Weights of a small audio frame classifier: widths [384], held-out accuracy 97%.
Rows from block 11 of a small audio frame classifier, named by matrix and row number. Each number is 128 + 24 x the weight over its row's rms, rounded and kept within 0 to 255. All counts start at 0. Numbers have three digits each. After the name is the row's rms in percent of the matrix's.
After each channel's rows are labels from the 100 clips, of 14976, where the channel reaches its highest value: "responds to" is what is common among them. Only what is clearly more common there than usual is listed. The data: melodies that start on their tonic, played by one synthesised instrument.
# conv: pointwise conv (model.blocks.11.conv.weight, 384x384x1, standardized in use), inputs 128-255

conv.128 093:120095112094134120130135121124138120120120136135103110106150127130134122111126134149133105122136098135078130115116121134143097115143134137145146176090109140111114097167104138154145120098135155087145113151138080208160072112134133102135098137156131174139131139157135143183125149112115127138129130147115102128168133147106164105126116127154142124083126123149118116141118093140138130134152
responds to: bass guitar-like

conv.295 109:112116082155094109136146063129149118188131134131113164108116093126108098145109133127144105207113130134127147124047105155139111081137125126085126094144165158112096139136109106137139164120117107148112113122168152141105103108151123147094139084158151078114129140147166114140150120090107136135090150128153149071168135148124118076112161151125163146090131125102086141133095108164123111123130
responds to: reverberation

conv.362 091:175129139125110123094127125163122109126067123114080139090142115102127154136144156070100152186138102123115103158138171111122143154158120146160170104152116114114155098178145094135152088144160119129095131157131129138139129132137146119177125157110140146095148176163153096172142102121146094156137094088134124127147133125110070134108137123147131126111081126106120112164123110160146144150123
responds to: the note C; reverberation; the note G; staccato

conv.196 100:135162101124126115127108112100139114100120132102160158137113097149133132119108163143171114102116143129104131110125125108166127118105105160130144128108101125105140139160101139117118126131162141131116098131149132142130154110102164112104108180112156042147155162135159160093133143113116088097121139100159135137154127128090141121134157167119133136162118114135087118133117104065137121097136
responds to: the note A#

conv.227 094:099137156139124118148160151124119148143117134130133167161096161096155099102099111136112147160117091123080107113110109102157154116101143135135140131130085178169128154122121133114132114131154120088124124129149150104117132149184096141119142110163117105158131125150144160155151132132150110065117120133136146129149128092105123123164130144126109142147133132127119115124094089109154121122136
responds to: the note B; pace: fast; tonic: B; bass guitar-like

conv.75 094:151137158173120139109146095152135193160152154138157157153129118094108110130127126126124124150123146130135109096137150200153143160128117125176114107142099156130120141112108101105126140136181115139112144109076108140127126095130105133112114103145126128139109137108106162118134121124103192123134146115141157112079100126157148114125106144114137131103114142100103117086101081161118134142112
responds to: pace: slow

conv.84 090:096133097104133150117143129117104112127122148140139132082122155129111128151092105078100130136106103107116137116116138076099123121146119130146142125127156091081104135145131110114117126140135120172127160145138078084166146106141145126162098122154179147096112158137157158152123112146161123136090113068096129130116113088114163134149192138120115130172137129119134134079158158123102109096134
responds to: the note C; pace: slow; tonic: C

conv.191 097:093133160137145151149158143157123115118124127160144143158186167125165114124104127131121158124194125129135150135101077141116127129091145128103141140107124111108122105148150131105088122133081085103115147085140129111123131149150117111097113114167116106135123132132174130118150122157129129136139102138114144176108167105126180158093113145112112074124098139137088166099152097098143141136122
responds to: the note F; the note C; bass guitar-like; tonic: C

conv.40 098:107127099152108132157139111133124105139154179152107124107174140132119144100154128115096137118096157113146108124102165157106123146119112137140111169128139072144135108112142140122099100099126124106126092125108166114130169108111159124088146136136171081132110081165144080124110160100105099102117134243133111137130124139124085112097172099136145105122165118106117114142139153117124135099131
responds to: pace: slow

conv.155 104:129115129100122172150135162133101117140114106145115122143127117125145128115135122142129125133127151126149116120101096167130112122144122109120130105165130115096076138142113133114068122124112177130139134165145136112135080127082106148139101106135109106134130111138152144104086091132088085108122209088085095125175137112151125150126084147132153126134163082083152159120134123126129145140143
responds to: pace: medium

conv.12 099:142116129114126128134106152142133166190135121142117135104097123095094108107162136095172141105146104115105117127107129129128119151091145126143123142193140106147113140111156100114138068119096093187131159153089126179138092156118135166147092092137117142110128118156105130114082153115154187212130141151154100146138111150127150145129155137092138115157109136117149112147149149148112146086141
responds to: staccato

conv.17 093:112153151120104129137096130169124176133142154159149116134122164116119136128103110135127117107106113103115105127132077128110079137135125102172095096106128149117109103121104132133166129156086161136132097180123170104083155123127162072111141085165097153138166162103140087102128129128155184163153130111096128138137137111105117128134124129091065111127142131134114114158176121146107109145138
responds to: the note E; pace: fast; tonic: E

conv.186 097:106134123160135106128122075164125089134092144111156102147122140123101102109115124139115101112131121162145113150131135114123144123134122120132165160103129129098100146123136127116115087106134128154134149165119164136148154120133134138152159131110062105130176143169113091100116096100158108118162089150134167119143125144157152132147175152144170091114166113112093122118159132107113100144116
responds to: the note G#; tonic: G#

conv.57 097:089147138137131130154129155113139112142180151129099135109162084117115136147149144126126179084120170128154131127125112130126148114126106145138152100110180147149139092127132140118102095127118086155129129114149168125159112114169131116111123103140134135144109159139118120158163127102125126109130127142111100124153119180067102128135126080130096144141077148143097146169089112121132121139134
responds to: the note D; the note A; pace: fast

conv.65 103:132138129121147148115120124149104134056157109123111140121169141145113144123119120105117137154126105125137095105116123137138125114120102090136137148162111131107136128101107127152109122097098115104148151124124134140118146133122073085136106172129111150146161122139170167155100145129115034095103148118112129146054122124131114150129123146097151136140112077121146164107128092140097120106128
responds to: pace: fast; staccato

conv.268 106:106116078135133130100115138164149147128158107121143107162123122138136137138151128146120125132121125116139132135124129151109130143165131115094096114102109135160125096127123126113148139177120121154149156120098141109121137089141119116108173155125121145148139135123133146149150128125143195172133149144133151152135119145109131106130124146116107098170121093124099165107103099188119144097136
responds to: staccato

conv.63 092:105145155123139144166180113134135106121150178096099180134089097150134163138112134105115143137138130133108127086149114109161143155118123132087139122133086075132109086130109129139104124118106162155112147091121135116115130166140111110102114118158118121123123167128211106111145173174143095092111115121154139191146125148115114192150108159124113101137081125164132100165128133124164152155145
responds to: the note B; tonic: B

conv.99 096:124121138132136114108147071128118098154133120133108100108097129119111103108155136120106144068116085141153167111149137100114116111155156147150113082104111107128128163140118124095130115125137154140107139124171164104101113093133125145075137218113116049133106142107152135141115130122150124115122125164140154128125128104127116117108146154138156153161182171117149124131084102124125150177155
responds to: the note D

conv.355 105:112139162125101144107115102148129139170140147116112140138117157114146158124133115126108163129124110145144121104097131131151100118132111125109119104107117130122110096102146133092159112123122131151077083146147123103103090121120096148137139118092114125092147122132135116162147169139160174106138134158088130102124087064176158126095122083105125114086131148129109122133084095118145127165115
responds to: the note C#; staccato

conv.119 100:108147096107155150119123151111193118078126163150120119144125125099127151108125118132122144083132153122127141136122140156133125104149197152145109140143104103129116111108132125111100146129148134142102148141103139136138116152111122111139107164084137095104167082165144119153135109145170156122154152090096139120126104132130115102125110075135142098089141134107142122106124121140132119118123
responds to: reverberation; pace: slow

conv.231 098:128124143108118114114131106116123118127090156107122157168126142154174181101081135151137163168163134106170127134116114151156131135104134100121131114164115178126154112164108159125158118134144141144113118114140130086132150148097115133097085135165104127138174176163137113113119072152115118088098125119110180093107111116128102131155127152147136115125088074122137134148117114136137149110159
responds to: the note C; tonic: C

conv.237 096:175154114116111121157142096122151129213128091114150148103096126170106116153133137130130164150091114138128152126111156154143126131105114143126156152157139091136109167135128102152116129160106136132057129116146148154119156128128168145126106165106150080124101055117125107149145122138167161109114142122150122136132126135119093146145138152133132104101106122140187127108080153095103111109126
responds to: the note E; the note A; pace: medium; tonic: A

conv.271 114:112121138134048110135061084118144132135135149165097148135131114177143116077126108133083117126108115127119130140103132105112137140114113111108115108165111072126109134156111164132138114080126143094135112117102163154125140153120105133174172142145137119140098121127156098131142136113137119141163131133162122161125159120138132137124123078198136157125178107141118117082092139127160075102114
responds to: the note G#

conv.16 091:122146116129148136114138111131151127158152123129133151172106151160139104150087171057121114169163114125125166138149154127127142120099095127128135129117151164142131105125133085154147116139103109071136139114116144143122181108120155124093152132148087092096139108158145121185146125144143153102129115144127118114087148133132134159101098114130147174126100150098133105103147125109146123092114
responds to: the note A; tonic: A

conv.252 102:091123136138089103076143173109103099080139134124128116154148092151155112107131121106134120138105135144097139115064139098146096143098119124134127126164094125086147131113119127097147134148097110141143145135125114142138123152108131125153118173118114097118114129143119170159148126145150129119121120140087088094141117120124120130158140147123111136164171038107132129118123109154166113131121
responds to: pace: medium

conv.179 108:118112148089098131123098128173165117105161111107139153098123150152112140131186115060164184079101155117153131114092115124129154138123130131123109138099132136134190092143108093128109140120133156123138124135129155126199092147153156134129111139136123128128132105110157118122101129125104132121107108226147110137137145158096115145147085154148146186157143104096138115106169119102148148131095
responds to: pace: slow

conv.216 094:212137091117113101121129140096136139100085124100101131134124134142109112124164125094156116076106141150117085130139165142129143144147113113131159126115139116141162126118126124116100118151139111127115140139146129159076087137149149142190146104147149127133153088141147168176163095106159115092121102106131104151107141122135160131102149143116183152131161129130136118139159090121137143098136
responds to: the note A; tonic: A

conv.69 101:104138169081139137104121144111160133134123169151163092098148133149083148153105115116164151148104132120121084158144132110134153144090086165122117173102169127145155115149120110169137142087128115124106137156126122088088108107170135124175112129087132120133134098144157116107122109155129134112100099161161127100140125130148115121138121136168114143135166101138135112127104163122139167095148
responds to: the note E; pace: fast; tonic: E

conv.20 100:151145143126134095094095132151158120082121136149104138151098178124171157092110122128079147073150134097119162133095134092141136167100142140158086091142139116126119138147111133101150060148107126107114132115142121105056106122117098102117127108115141122118145100117097140114146129098169110099140109140159137158156099165159116138118132078176150148168135156171073136125160152116129102143131
responds to: pace: fast

conv.246 094:124120117100159126170124113135131091110127126097148148140141101142099153163168118112169139119111112130134136083127165162106106147126120114143106116136104129184125137129136128130131116144128110126152121126141104149109137202103115171122148118119099110117144142099158073174147125133151159134112104161159142126113113079169119148114107102129122102093123078198082141146120172127091072071097
responds to: the note E; bass guitar-like; tonic: A

conv.39 098:136153131118128122141114111147147105098153126171116124178119139109101149171096163106121118097150135128129123156111103174108152107154150134125109133140114105116129132146102134165157166149144148160114139122173115110104123127174147133112167133122165155104099155087109109123158175101156145142115149112136120142120131161137086162150126121116199114176140137183175120144136125126126146143071
responds to: the note G; the note D; bass guitar-like

conv.307 105:104134127138130121110109152105134144128173161118114155135083123140151120142136142097110076180175159122112148102100174122147128140124103157155134112142113107108144143138105134149110150154117142152169125117144088067174116102140142149167179115143138109159118140135165126142139093108166127112108113136136093162132151120144090145155174129128125110145138143113133118131152073117150127110163
responds to: pace: medium; reverberation; staccato

conv.77 093:135087109134107150165169113094076138146096109128101123168097102116137138113128132085141135134103116130101115128121123104136127114097105142095143108127141168159158130187164147106135151117160081152126164132108090092070104098131153137127106169138122149133090156137164117116174140118112080091150125091149130100065130162129113151132161126112126110111096119111156173133148113122091121122112
responds to: the note G; pace: fast; tonic: G

conv.259 094:123127183137119118128140145114080096105124104114128131123129090107125116128102174096129144091155118135105127184108095121160103140177119144119137139126132066133101129123147149152114124138130145135127157122113149122087163127137112122150129145138123145135119107137092150105162143136120127133148102102096162080126122143106121138100140104130168137147057135149159136123118129135113146097082
responds to: the note G; tonic: G

conv.126 091:164126120130120181080128090161108107105162132150125162141169133115105136088134107100127138133145132100111129123178103130139118109129108166140138095121118135168100108079092130161094128120115146152145107093142099076139110074136135120127107105118086157105098159172117118162116144135140101086153111198149116150092147119160147134126119139171168125155097100120180138124129127165117092139126
responds to: the note C#; bass guitar-like

conv.334 097:160155138144140154174132127125103126113135113147116137125144132131151133141189114100148167103100174127112133165103148140127117157108176125156169107081109097121123121151117124121126136148084115131144109132086146103103115156149142117068157131157112133103114176110140093110138167089149130115151114096129149179122104126085125169112149099166118130118129097122149132188132132115134152079116
responds to: the note D; the note C; the note G; pace: fast

conv.190 103:087140153124118180136104121098106117124129095115142150167079043067111121137121162091156135074114140142129167128091104155134059107163104146172123134128166134125136111141116119125151153131123100125101152169120119117126098127132133117126098098087128131152182126119123160129130140105125194134155114118101133113165121174122130155142131105108153043106150122108136119135100120136145072105105
responds to: the note G

conv.330 107:097123140156137111128136126039133108103115163146171106086119152102124151102151158180138154114105164109123135154167108110094147121091140140133134123124125141117156154166117115134089127150102110137174100115146135151111100153066105104130102151139140129118140161143144150157121136127129095138142116143159143075127184156094132087164118135111096111150121153179117128110113121119165108151085
responds to: reverberation

conv.209 096:125137132135126165106111116129134119146114123097160125109138160105112154143126138162087085170111120100129136157115129135114140090117098134103140134112108147128138122127158138129124129164105177165084130115111124119105156121143128139115090091151129116160134146119153186122139101093177172117171127144102094115108124138096101150161153136105097184149101102129172116131119129128098081129115
responds to: the note D#

conv.230 097:100150138103155148145138139140152188170167140163104131122122136131120157093134105108096131125096115101130125117127142171140118118123124087120147112114151100085142125138123135099157125102155163115079094151152108094130129135081147120120147118114141171130116146166150110148138123139159163104090119149137140180103122144119117099062123100106143123128107146119130116096104095121143129161146
responds to: the note F; bass guitar-like; tonic: F

conv.377 098:085096105130136131120121151079105137111133116088144110136150112168178103131110108122097099167123141175144125122164173148177164074137114144144130122135106143157122156143092128158130137127136107164099167146124132095145097117170115126156108131131108110134126094117138114126115149108132141153125139100106151148111074121106127114098126103168137135131162162130141130105119151106138125097160
responds to: the note A#; reverberation; pace: fast; staccato

conv.248 099:164109169122129145139154099139122131152164112138109161153128105158162154124087177129090134137115133162129088148147156126160166099090131122147153114126134125120118127128142145123118148114127199147121140130132163101143165143141118113135168121115120087128144133109106167161116141143167154148157118163129117130126090122091108109132130081164113131163126081103131117159145092129142132178130
responds to: pace: fast

conv.97 103:185114150132151110129161128104137125178081121142091144134106115119132141138127135113146136149133125113137103138105143151139132168083142100135124123134146167152128130137108113137107145110132096144160119144115121135164116082150143105129136060143157175102149162139146153141132133145143244158164149080097088165175119174118126115120105111120126156113110176123123120133069098141129100109149
responds to: pace: medium

conv.162 097:134121125121132109126126131121123134136119122138132122138163122144144173127105129117119111124139087131128113139092125149126109119098133115142138147130130109147111128092120140102146132138121091122113124128118129140120102107160135128114144147121144121125113119215111125120090102120157105126139134192168176186161152138129112151120097112138111105117140139124132111135119098103099132152106
responds to: pace: slow

conv.7 095:149164120121101157132201142078098122133134125104134105151111166104147121087123137134141147101152159141140134141122108142130120128172080143137067148127164142126151094112100066176142148168121118097147143156094121115181130154115130144153141117149131142125124121132098141136120192106156159151144138115132124115122134162120148160125164118143138096112153155089114099128121094139108114105162
responds to: the note A#; pace: fast; tonic: A#

conv.188 099:138138173141124120129114120083120113135116135111117116102148115127120111119129103176208160113113089103146100105083092114155165133169140125100140082134137169130120144123111092112106160115139140140139113142148132193121113153115137123119122113094127159103166122132152150146102139137144095091123132163108152148142127123115121137201142148153130128135140138148148137106116101156132137148134
responds to: staccato; square lead

conv.274 097:103137117126137164136141118133141118097098140123102139139172108152136148143106111107165130100149127132113127119135126134107153109163088111131132141148115126130127178138121129126136136114144141105093144126100091137129117132134120152133120127144106133071101153134143159144169127154122085126138129142139149030105176141134141119125185111116117136141119088147139176123121113139145129153127
responds to: the note C; bass guitar-like; tonic: C

conv.280 095:112102133167131116148117143124184136105109152103143121159143119106134124109137115146103120099129137144129106106108142143134125129146150153117131084126194145148134101186128129093133139110168158124121086151129153114107118106091157150108146102115102136113124130131149093151107146150135188129179117136121080110088110114110114145128079122183085141116146087148135117134115121108140130101153
responds to: the note E; pace: fast

conv.219 089:119135115118167091131141115166143138113169131152181082108100158120153172147068154105107141099098164081082150132122171129135142096106144111129103128168110115130105138157110159100113112154206152123083164115138144124127133146174122135132071120089131137128155138132110109134127103120176118130123156106123138126143120127160111116118141096186090114113136082111145131107104134070133125137139
responds to: bass guitar-like

conv.153 092:120131083140122119102137110129165132144110134136095137143157177120132110134152159126104084092137125121156138107140095094172086121099141121115108124158114160118151128105133137118138147080148113142116100160152159129100137114108161145134118090131105185132132107141126110156109160161167186120124164136106094072080132106173148118152099107152157126175114110123156134150105125142135105099138
responds to: the note C; tonic: C

conv.198 096:097164149186126073149135118117119095154124255135123108130139152159103115166145123135105153132122132101105143104128127150092108129205188145126134141158133126114145149102140105120157115140129111149108144147141119165107125123119138116117166156095171132128123167115129101189099099098132145142136108081153133147158189124129126110096143107123156166100150122151130125128088111133131099115135
responds to: bass guitar-like; tonic: C#

conv.49 090:125130113087083101152105128179153136135115199110153143114104151135114161126117117138123158116142150129136096162108147160177131100093178149121122107093111143134128108122176105107150121140090131191140110116102127137113131121144065100111139103174095125126158128135130136140133177126139117131111160119142077168139165143148102147122177147175139113107102152157118157143123136130170159133133
responds to: bass guitar-like; tonic: C#; tonic: D

conv.375 105:112131116092121118150151134135121118170103108149133107103150117131124106125120127153103118127148107130161066105100140117105162134144147128127147098110122141142101096093128158157126137124138135157160128126110143151138132120126167146117150123157151166142144160146139104135152107161102141114126116101153093145186157105149171164096162135162130114108094141159078132163180130131105136130107
responds to: reverberation; staccato

conv.4 095:105103174131149130141129139068112094166182145136124132121110097111139129117123123131126148107128123115106138144129154114146146138118146161113113145148123120140132093150123125137134104128132106093105155180081130128155148148149140177107108095129095125126141155168121179106164117124102151127187131117100147151156155115095133149164087132130166105151146146064085143133131168127150149125141
responds to: the note G; pace: fast

conv.366 101:135147131119152148147129096119108155038144130156101137176187143150172109115135149122113108171132131111109125139134131112148102101166134092137134146171103146161150119110132152140087095079127141125154166153101125130076202117137149137154123148137122096130127123120153157176095139132128060119109136088138146142072151147110104163119138125177125128150073131086138153152126111087135103122136
responds to: staccato

conv.68 088:079146130158114137131126135132124165159117119103130175172117142108126148143049162142154110124159091125170136179134149081139130113058133165105161114124099113100092113128130159116107109122078112158125084152148111105128086105139120108108117126115144113138112121161125113141092136111142113089148179147110099146128132110189123074113151129142170159143133113132124113120141133148146144118102
responds to: the note C#

conv.41 087:179154118141156140136141127135099152145126137134139154115100122082108112119111140131110127137134106150120121147111098098097082126075138136131102186121158152082125174096147114153131121100163125139105132110133121135144118089136139110125131126086070133124120082137115134161154121104116128168126164110126122176134128113141160088127141137096194177151170119157140128141121115104127138150140
responds to: the note C#; the note F#

conv.241 107:111142124118115143153101144127101084123127109130148147170099139137156133115152133127141132110129155138087158115126129146135086126156152109094158143147096119115099137124159146152148102120181117100129102119140118150139121110091050083126120094128107179105166134155115084114133100151133130136116111210129089147134146118090154106100159076081131111108074121087182149138089097120133136083095
responds to: bass guitar-like

conv.266 088:116110152121139110099157149098121143172134105118087138155110135099120113173126156112185163139107122156127110136054112120149141123161115123119109107147159116098160138177133125133133124128156135150150067144086126148156108145157131152130128178082151118121184159117108117114123128130128111109114114117157159150145124108110152114142134142112115125150113084121109124134143138095142151140136
responds to: the note G; the note C; tonic: C; bass guitar-like

conv.88 098:136108085140130134133158118129131132123146136101130136143169165107083090125096152155091129092149095104096108105124129116097115112125141130123163097134109101157167140106108126127107128123195073113115117144123161121107078169072151119117111107121137138133154119116080119127112176103147135145108159130120158077148100126136152128087163106143130123131175155070069115122157133124127121129098
responds to: the note D

conv.203 096:127150167118120102072159135092142140097138133100111154169185103149157114140106131107101110071100130178112129141139166099123143122125127128172119181137176116124136170117107106171101135130147150120105078166137130073124118109139115100139086083142084118105089161138160169131109109104146147127125144118182087115109151137130186145112113065167164170155099104115104178126119105147137143149137
responds to: the note A; pace: fast

conv.318 093:149163148122110156136136108164125148102104111107140135123154114128131113086180169133107108125114096136097111104152138108130138126090101165151168153094159099161113115132145131128145107114092147123169138130167131114123184157158141136135110122118107141117132134116117161108104155133120121163149129137117155095117119108147110128155097126125107092117139092106159109140144119153122174163106
responds to: staccato; pace: medium

conv.93 095:154137172109129124163132098132128094179125157119123132123142131094125153110117131171116152188116105105168132134118110115132143100105120123096084143096111145135142137167120136122180102116101138117090143139126155121169165102157097137116099143135105111170168145125141119118168131154097093111133109101085137145128129124114154158088064133146143099122155126100126120126157104121143156129144
responds to: the note C; pace: fast; the note G; tonic: C

conv.10 090:112130131120150101125105124163130076146134178123140124150140115136104138107126082110149128139140111097117120085125118110142130128064125128108105100143128160157117157100134102101135115139102123149117152141112135129117086103158115130121112058110123140083124105145142110124120099150181161116120094036146152145156109181110124142114124175095128145130124151099137100101131129108143131113110
responds to: the note E

conv.304 103:128153103105126133098104104207154180114112124102111126186126109125121113128101107106088145160126115114063099114137115086105119124135113137139104130122107093130102134136123139143131112117094147098097104137084147102153127104211131127108154138069125127114131113198066121150082118114136147163125137115126134185128086122140090131120103116155102207124124160164107132150147145107095142141139
responds to: the note D; bass guitar-like; tonic: D

conv.269 100:152131158135130124118130140113170129107089140126158134088114138151131095100111175110114119098122179113138118170139154142124111106130184143165110175100143152089119175131128104116086111147125104124134165164143093126139127123110138093152091152127105147142125135131164126145137112142155095108127159105162091077159115090146128110129136159137157129112147118123124130142166117089107094108128
responds to: the note A; the note E; tonic: A; bass guitar-like

conv.376 104:179144123128130106106131139131107108234127144127135114127109110152107121132087123106135113164136117151112127128139156111129133117153118103152135122094147141124133111123119136111151099146111119119110091137150122126136066139095122101107102055138144165136125124119094134183133159127139199092141129145158155112141137155130136153090119109145127165126156134159110145131149129136162172104103
responds to: pace: slow; reverberation; staccato

conv.189 094:093109115163131115105129107148124104153123094120149127175116134129139125123123097137123066121132134101130148096091121118118093122154146110112169132100117136087142148120114093114081183103100132145162140100151119105108115093152132143158121142123183132117090088122108148138128174164115112142099148199128156142156191163148142173125134113116115115125143109090190142109103128067134083150100
responds to: bass guitar-like

conv.11 106:110145187122100138147117118124150103126105100149148113090155145111157129134168133078148164088141139160148099099181129135093169114114132126142105161113141124148145127128113113130157130184086111125144136116144152107138096118144155113128155082102114126125146121119135110121154098089089131109118143142125118149153081116154159120147101138102116152111127119074121100123134134118145131116130
responds to: pace: slow

conv.357 106:079130121166143111151127095137148128141127146116115114088170125131127133123158098105106138112134087133133069168071139121131101124134133144121141137097119123116116140121112094129146131121125130115161137123134173153157116148108137111120119142144150164122135157143144108143159104131089103172113136156104144169215121118160080141140141144125120168060156125128113140106224094166132100161128
responds to: reverberation

conv.301 096:101128150103138120140136106123116157145147127131126142103116092079105130136121173181106138096164139116127181123131152143135137145118147124165150112128088114160183145105151129165122137128089113128139162084107113130153169177125139112112110153115136105106116119187106142138127143110139144105141147187118110125158130109104152126125113111144125120110167143169108123130126103116165094140132
responds to: the note G; the note D; pace: slow; staccato

conv.55 098:136151162136148184129106154152119121136153124098140161135112144171145142137147152123121134119104148148122132117128128162140157146114113177159136160119123098124149161129151115090164106144148156100133086128117144101136150148133125132123137104137137116156134122216156116156167109106163122157127132115103156157132158134120130163125092119136125099110092141135096119137136110110105117089113
responds to: the note D

conv.42 098:143123103101155141100104141187126122148158136137076144108190092105142123193161148126155140105085122135139114140115149109113143093123142187139138112120129156077147100138143131107147147130134129112124139156141141117099104118129098128163145094091135107114092142153175153140112102108145141100170128140140131084102122129130112125118165159138103144169128152124143110153171109152114135118145
responds to: the note D; tonic: C

conv.31 093:106130118095124174155128145121173129135130128102154160084148100114124119140148107117103132105144135157114129146116102106125167118161136095129129167128104136180088115112113148120150122108141129111130158147133126140130132112108119140126118146149055099120078129104149195078129122087131114112135133160132139122149080136126133102109104109095131129128105135113112161128097153149113108140153
responds to: pace: fast; the note F#

conv.224 106:144152155108148120120125145102143113090139123109152129140141159136151103111126136140100155141130158109154112139127087105124115106128132164118126126154098188128142120107136122125082100145091150111089106120096113137129154112077144153116128114105112105118103157151142095112143151082134141114092144171098125087132165141114146129136110138124143096138089113142122113161122179090157149114147
responds to: reverberation

conv.29 089:076129092109116141117147117140123113080073108137091145152152093130171175144156101153127143138157128127152152158097136126156146119091167124145107119125113171143112156121078138122168190131175133120095142142082127104133137156141139123079106149149113130130125138164058120113105136149147104139134174187134173125139201117130092122120136093115090130162146109130147073126120121131170141113111
responds to: the note A#; tonic: A#

conv.19 096:144164104145134113119122094136147131107111146129148142105097176147104117148171117154116114102162139133160161115140104143183124154106133108115138118112133140109141124148073138134094115153137123103125138134164126127088124085140143100173072110093189123125145156128134071118151109134125136122110130113113091129121125130108190102136156089141111140121135133087219103111143139152155137144140
responds to: the note A#; the note F; bass guitar-like; tonic: A#

conv.245 098:162147103163114117141105108111123101119109129139170145165124105111145153106127121152114141087149136163138088130125122151100148125108130136116127141117130136162108153124125140144149130193126113129149095122146161122108125102140111119082125149144140098161131128157114112083152166127109110142156100243128101158078105148124137124122115164158160087150153127155140129128126100104123159118090
responds to: the note D#; the note G#; pace: slow; tonic: G#

conv.183 091:118136107136130151110135121123129137059187128115140123162143135176123115129115144135154110161116149126144137135141148132151129124118130145112109114117135080103131137156132129121146134105139154082174144130121111133112094077118095125126111047138140121166109134147129075145139129122097099141107122116120116136137129123104156163102081140132135148119112120110173116112110136106154112113107
responds to: reverberation; the note F#

conv.38 102:104116110152129132147152122145138133143124125143119154152157107138138135138159158140137158111144143145136157137108126129102132130146117094124132142138137160125111089088107124152130117158136106120122162122117074108192108158139124109076101172142151148150161138157163104137156162157156152110124127158148127142158163132150109117149129117103089143133117122125118077154090136140172135143107
responds to: the note B; pace: fast

conv.48 091:134129122105121124141069131119147142160157076137116117159110125131133099144096100124127096144173121123171084127127156129179137161138109117093121136145134159114126149112124170129101126123137187093154117130111161135109190096159113120083115145125116140086098144133115132163090156098155114125105127078099082113179115130125118180136157123103127132097170112121139114162094129128129112103139
responds to: the note A

conv.193 077:113141118125165100129142147152116094141129064182151175169115129131141140150098121093117114111075113169108101143119159131153149194098045111115110125122130106154113227147117157123088113115112056152160114097137112132088138140127156140139109095124136122145139108114123127151134118103131164149155116154137155103115114111134111138111134136095124115146127082149105125133099131125102133152122
responds to: bass guitar-like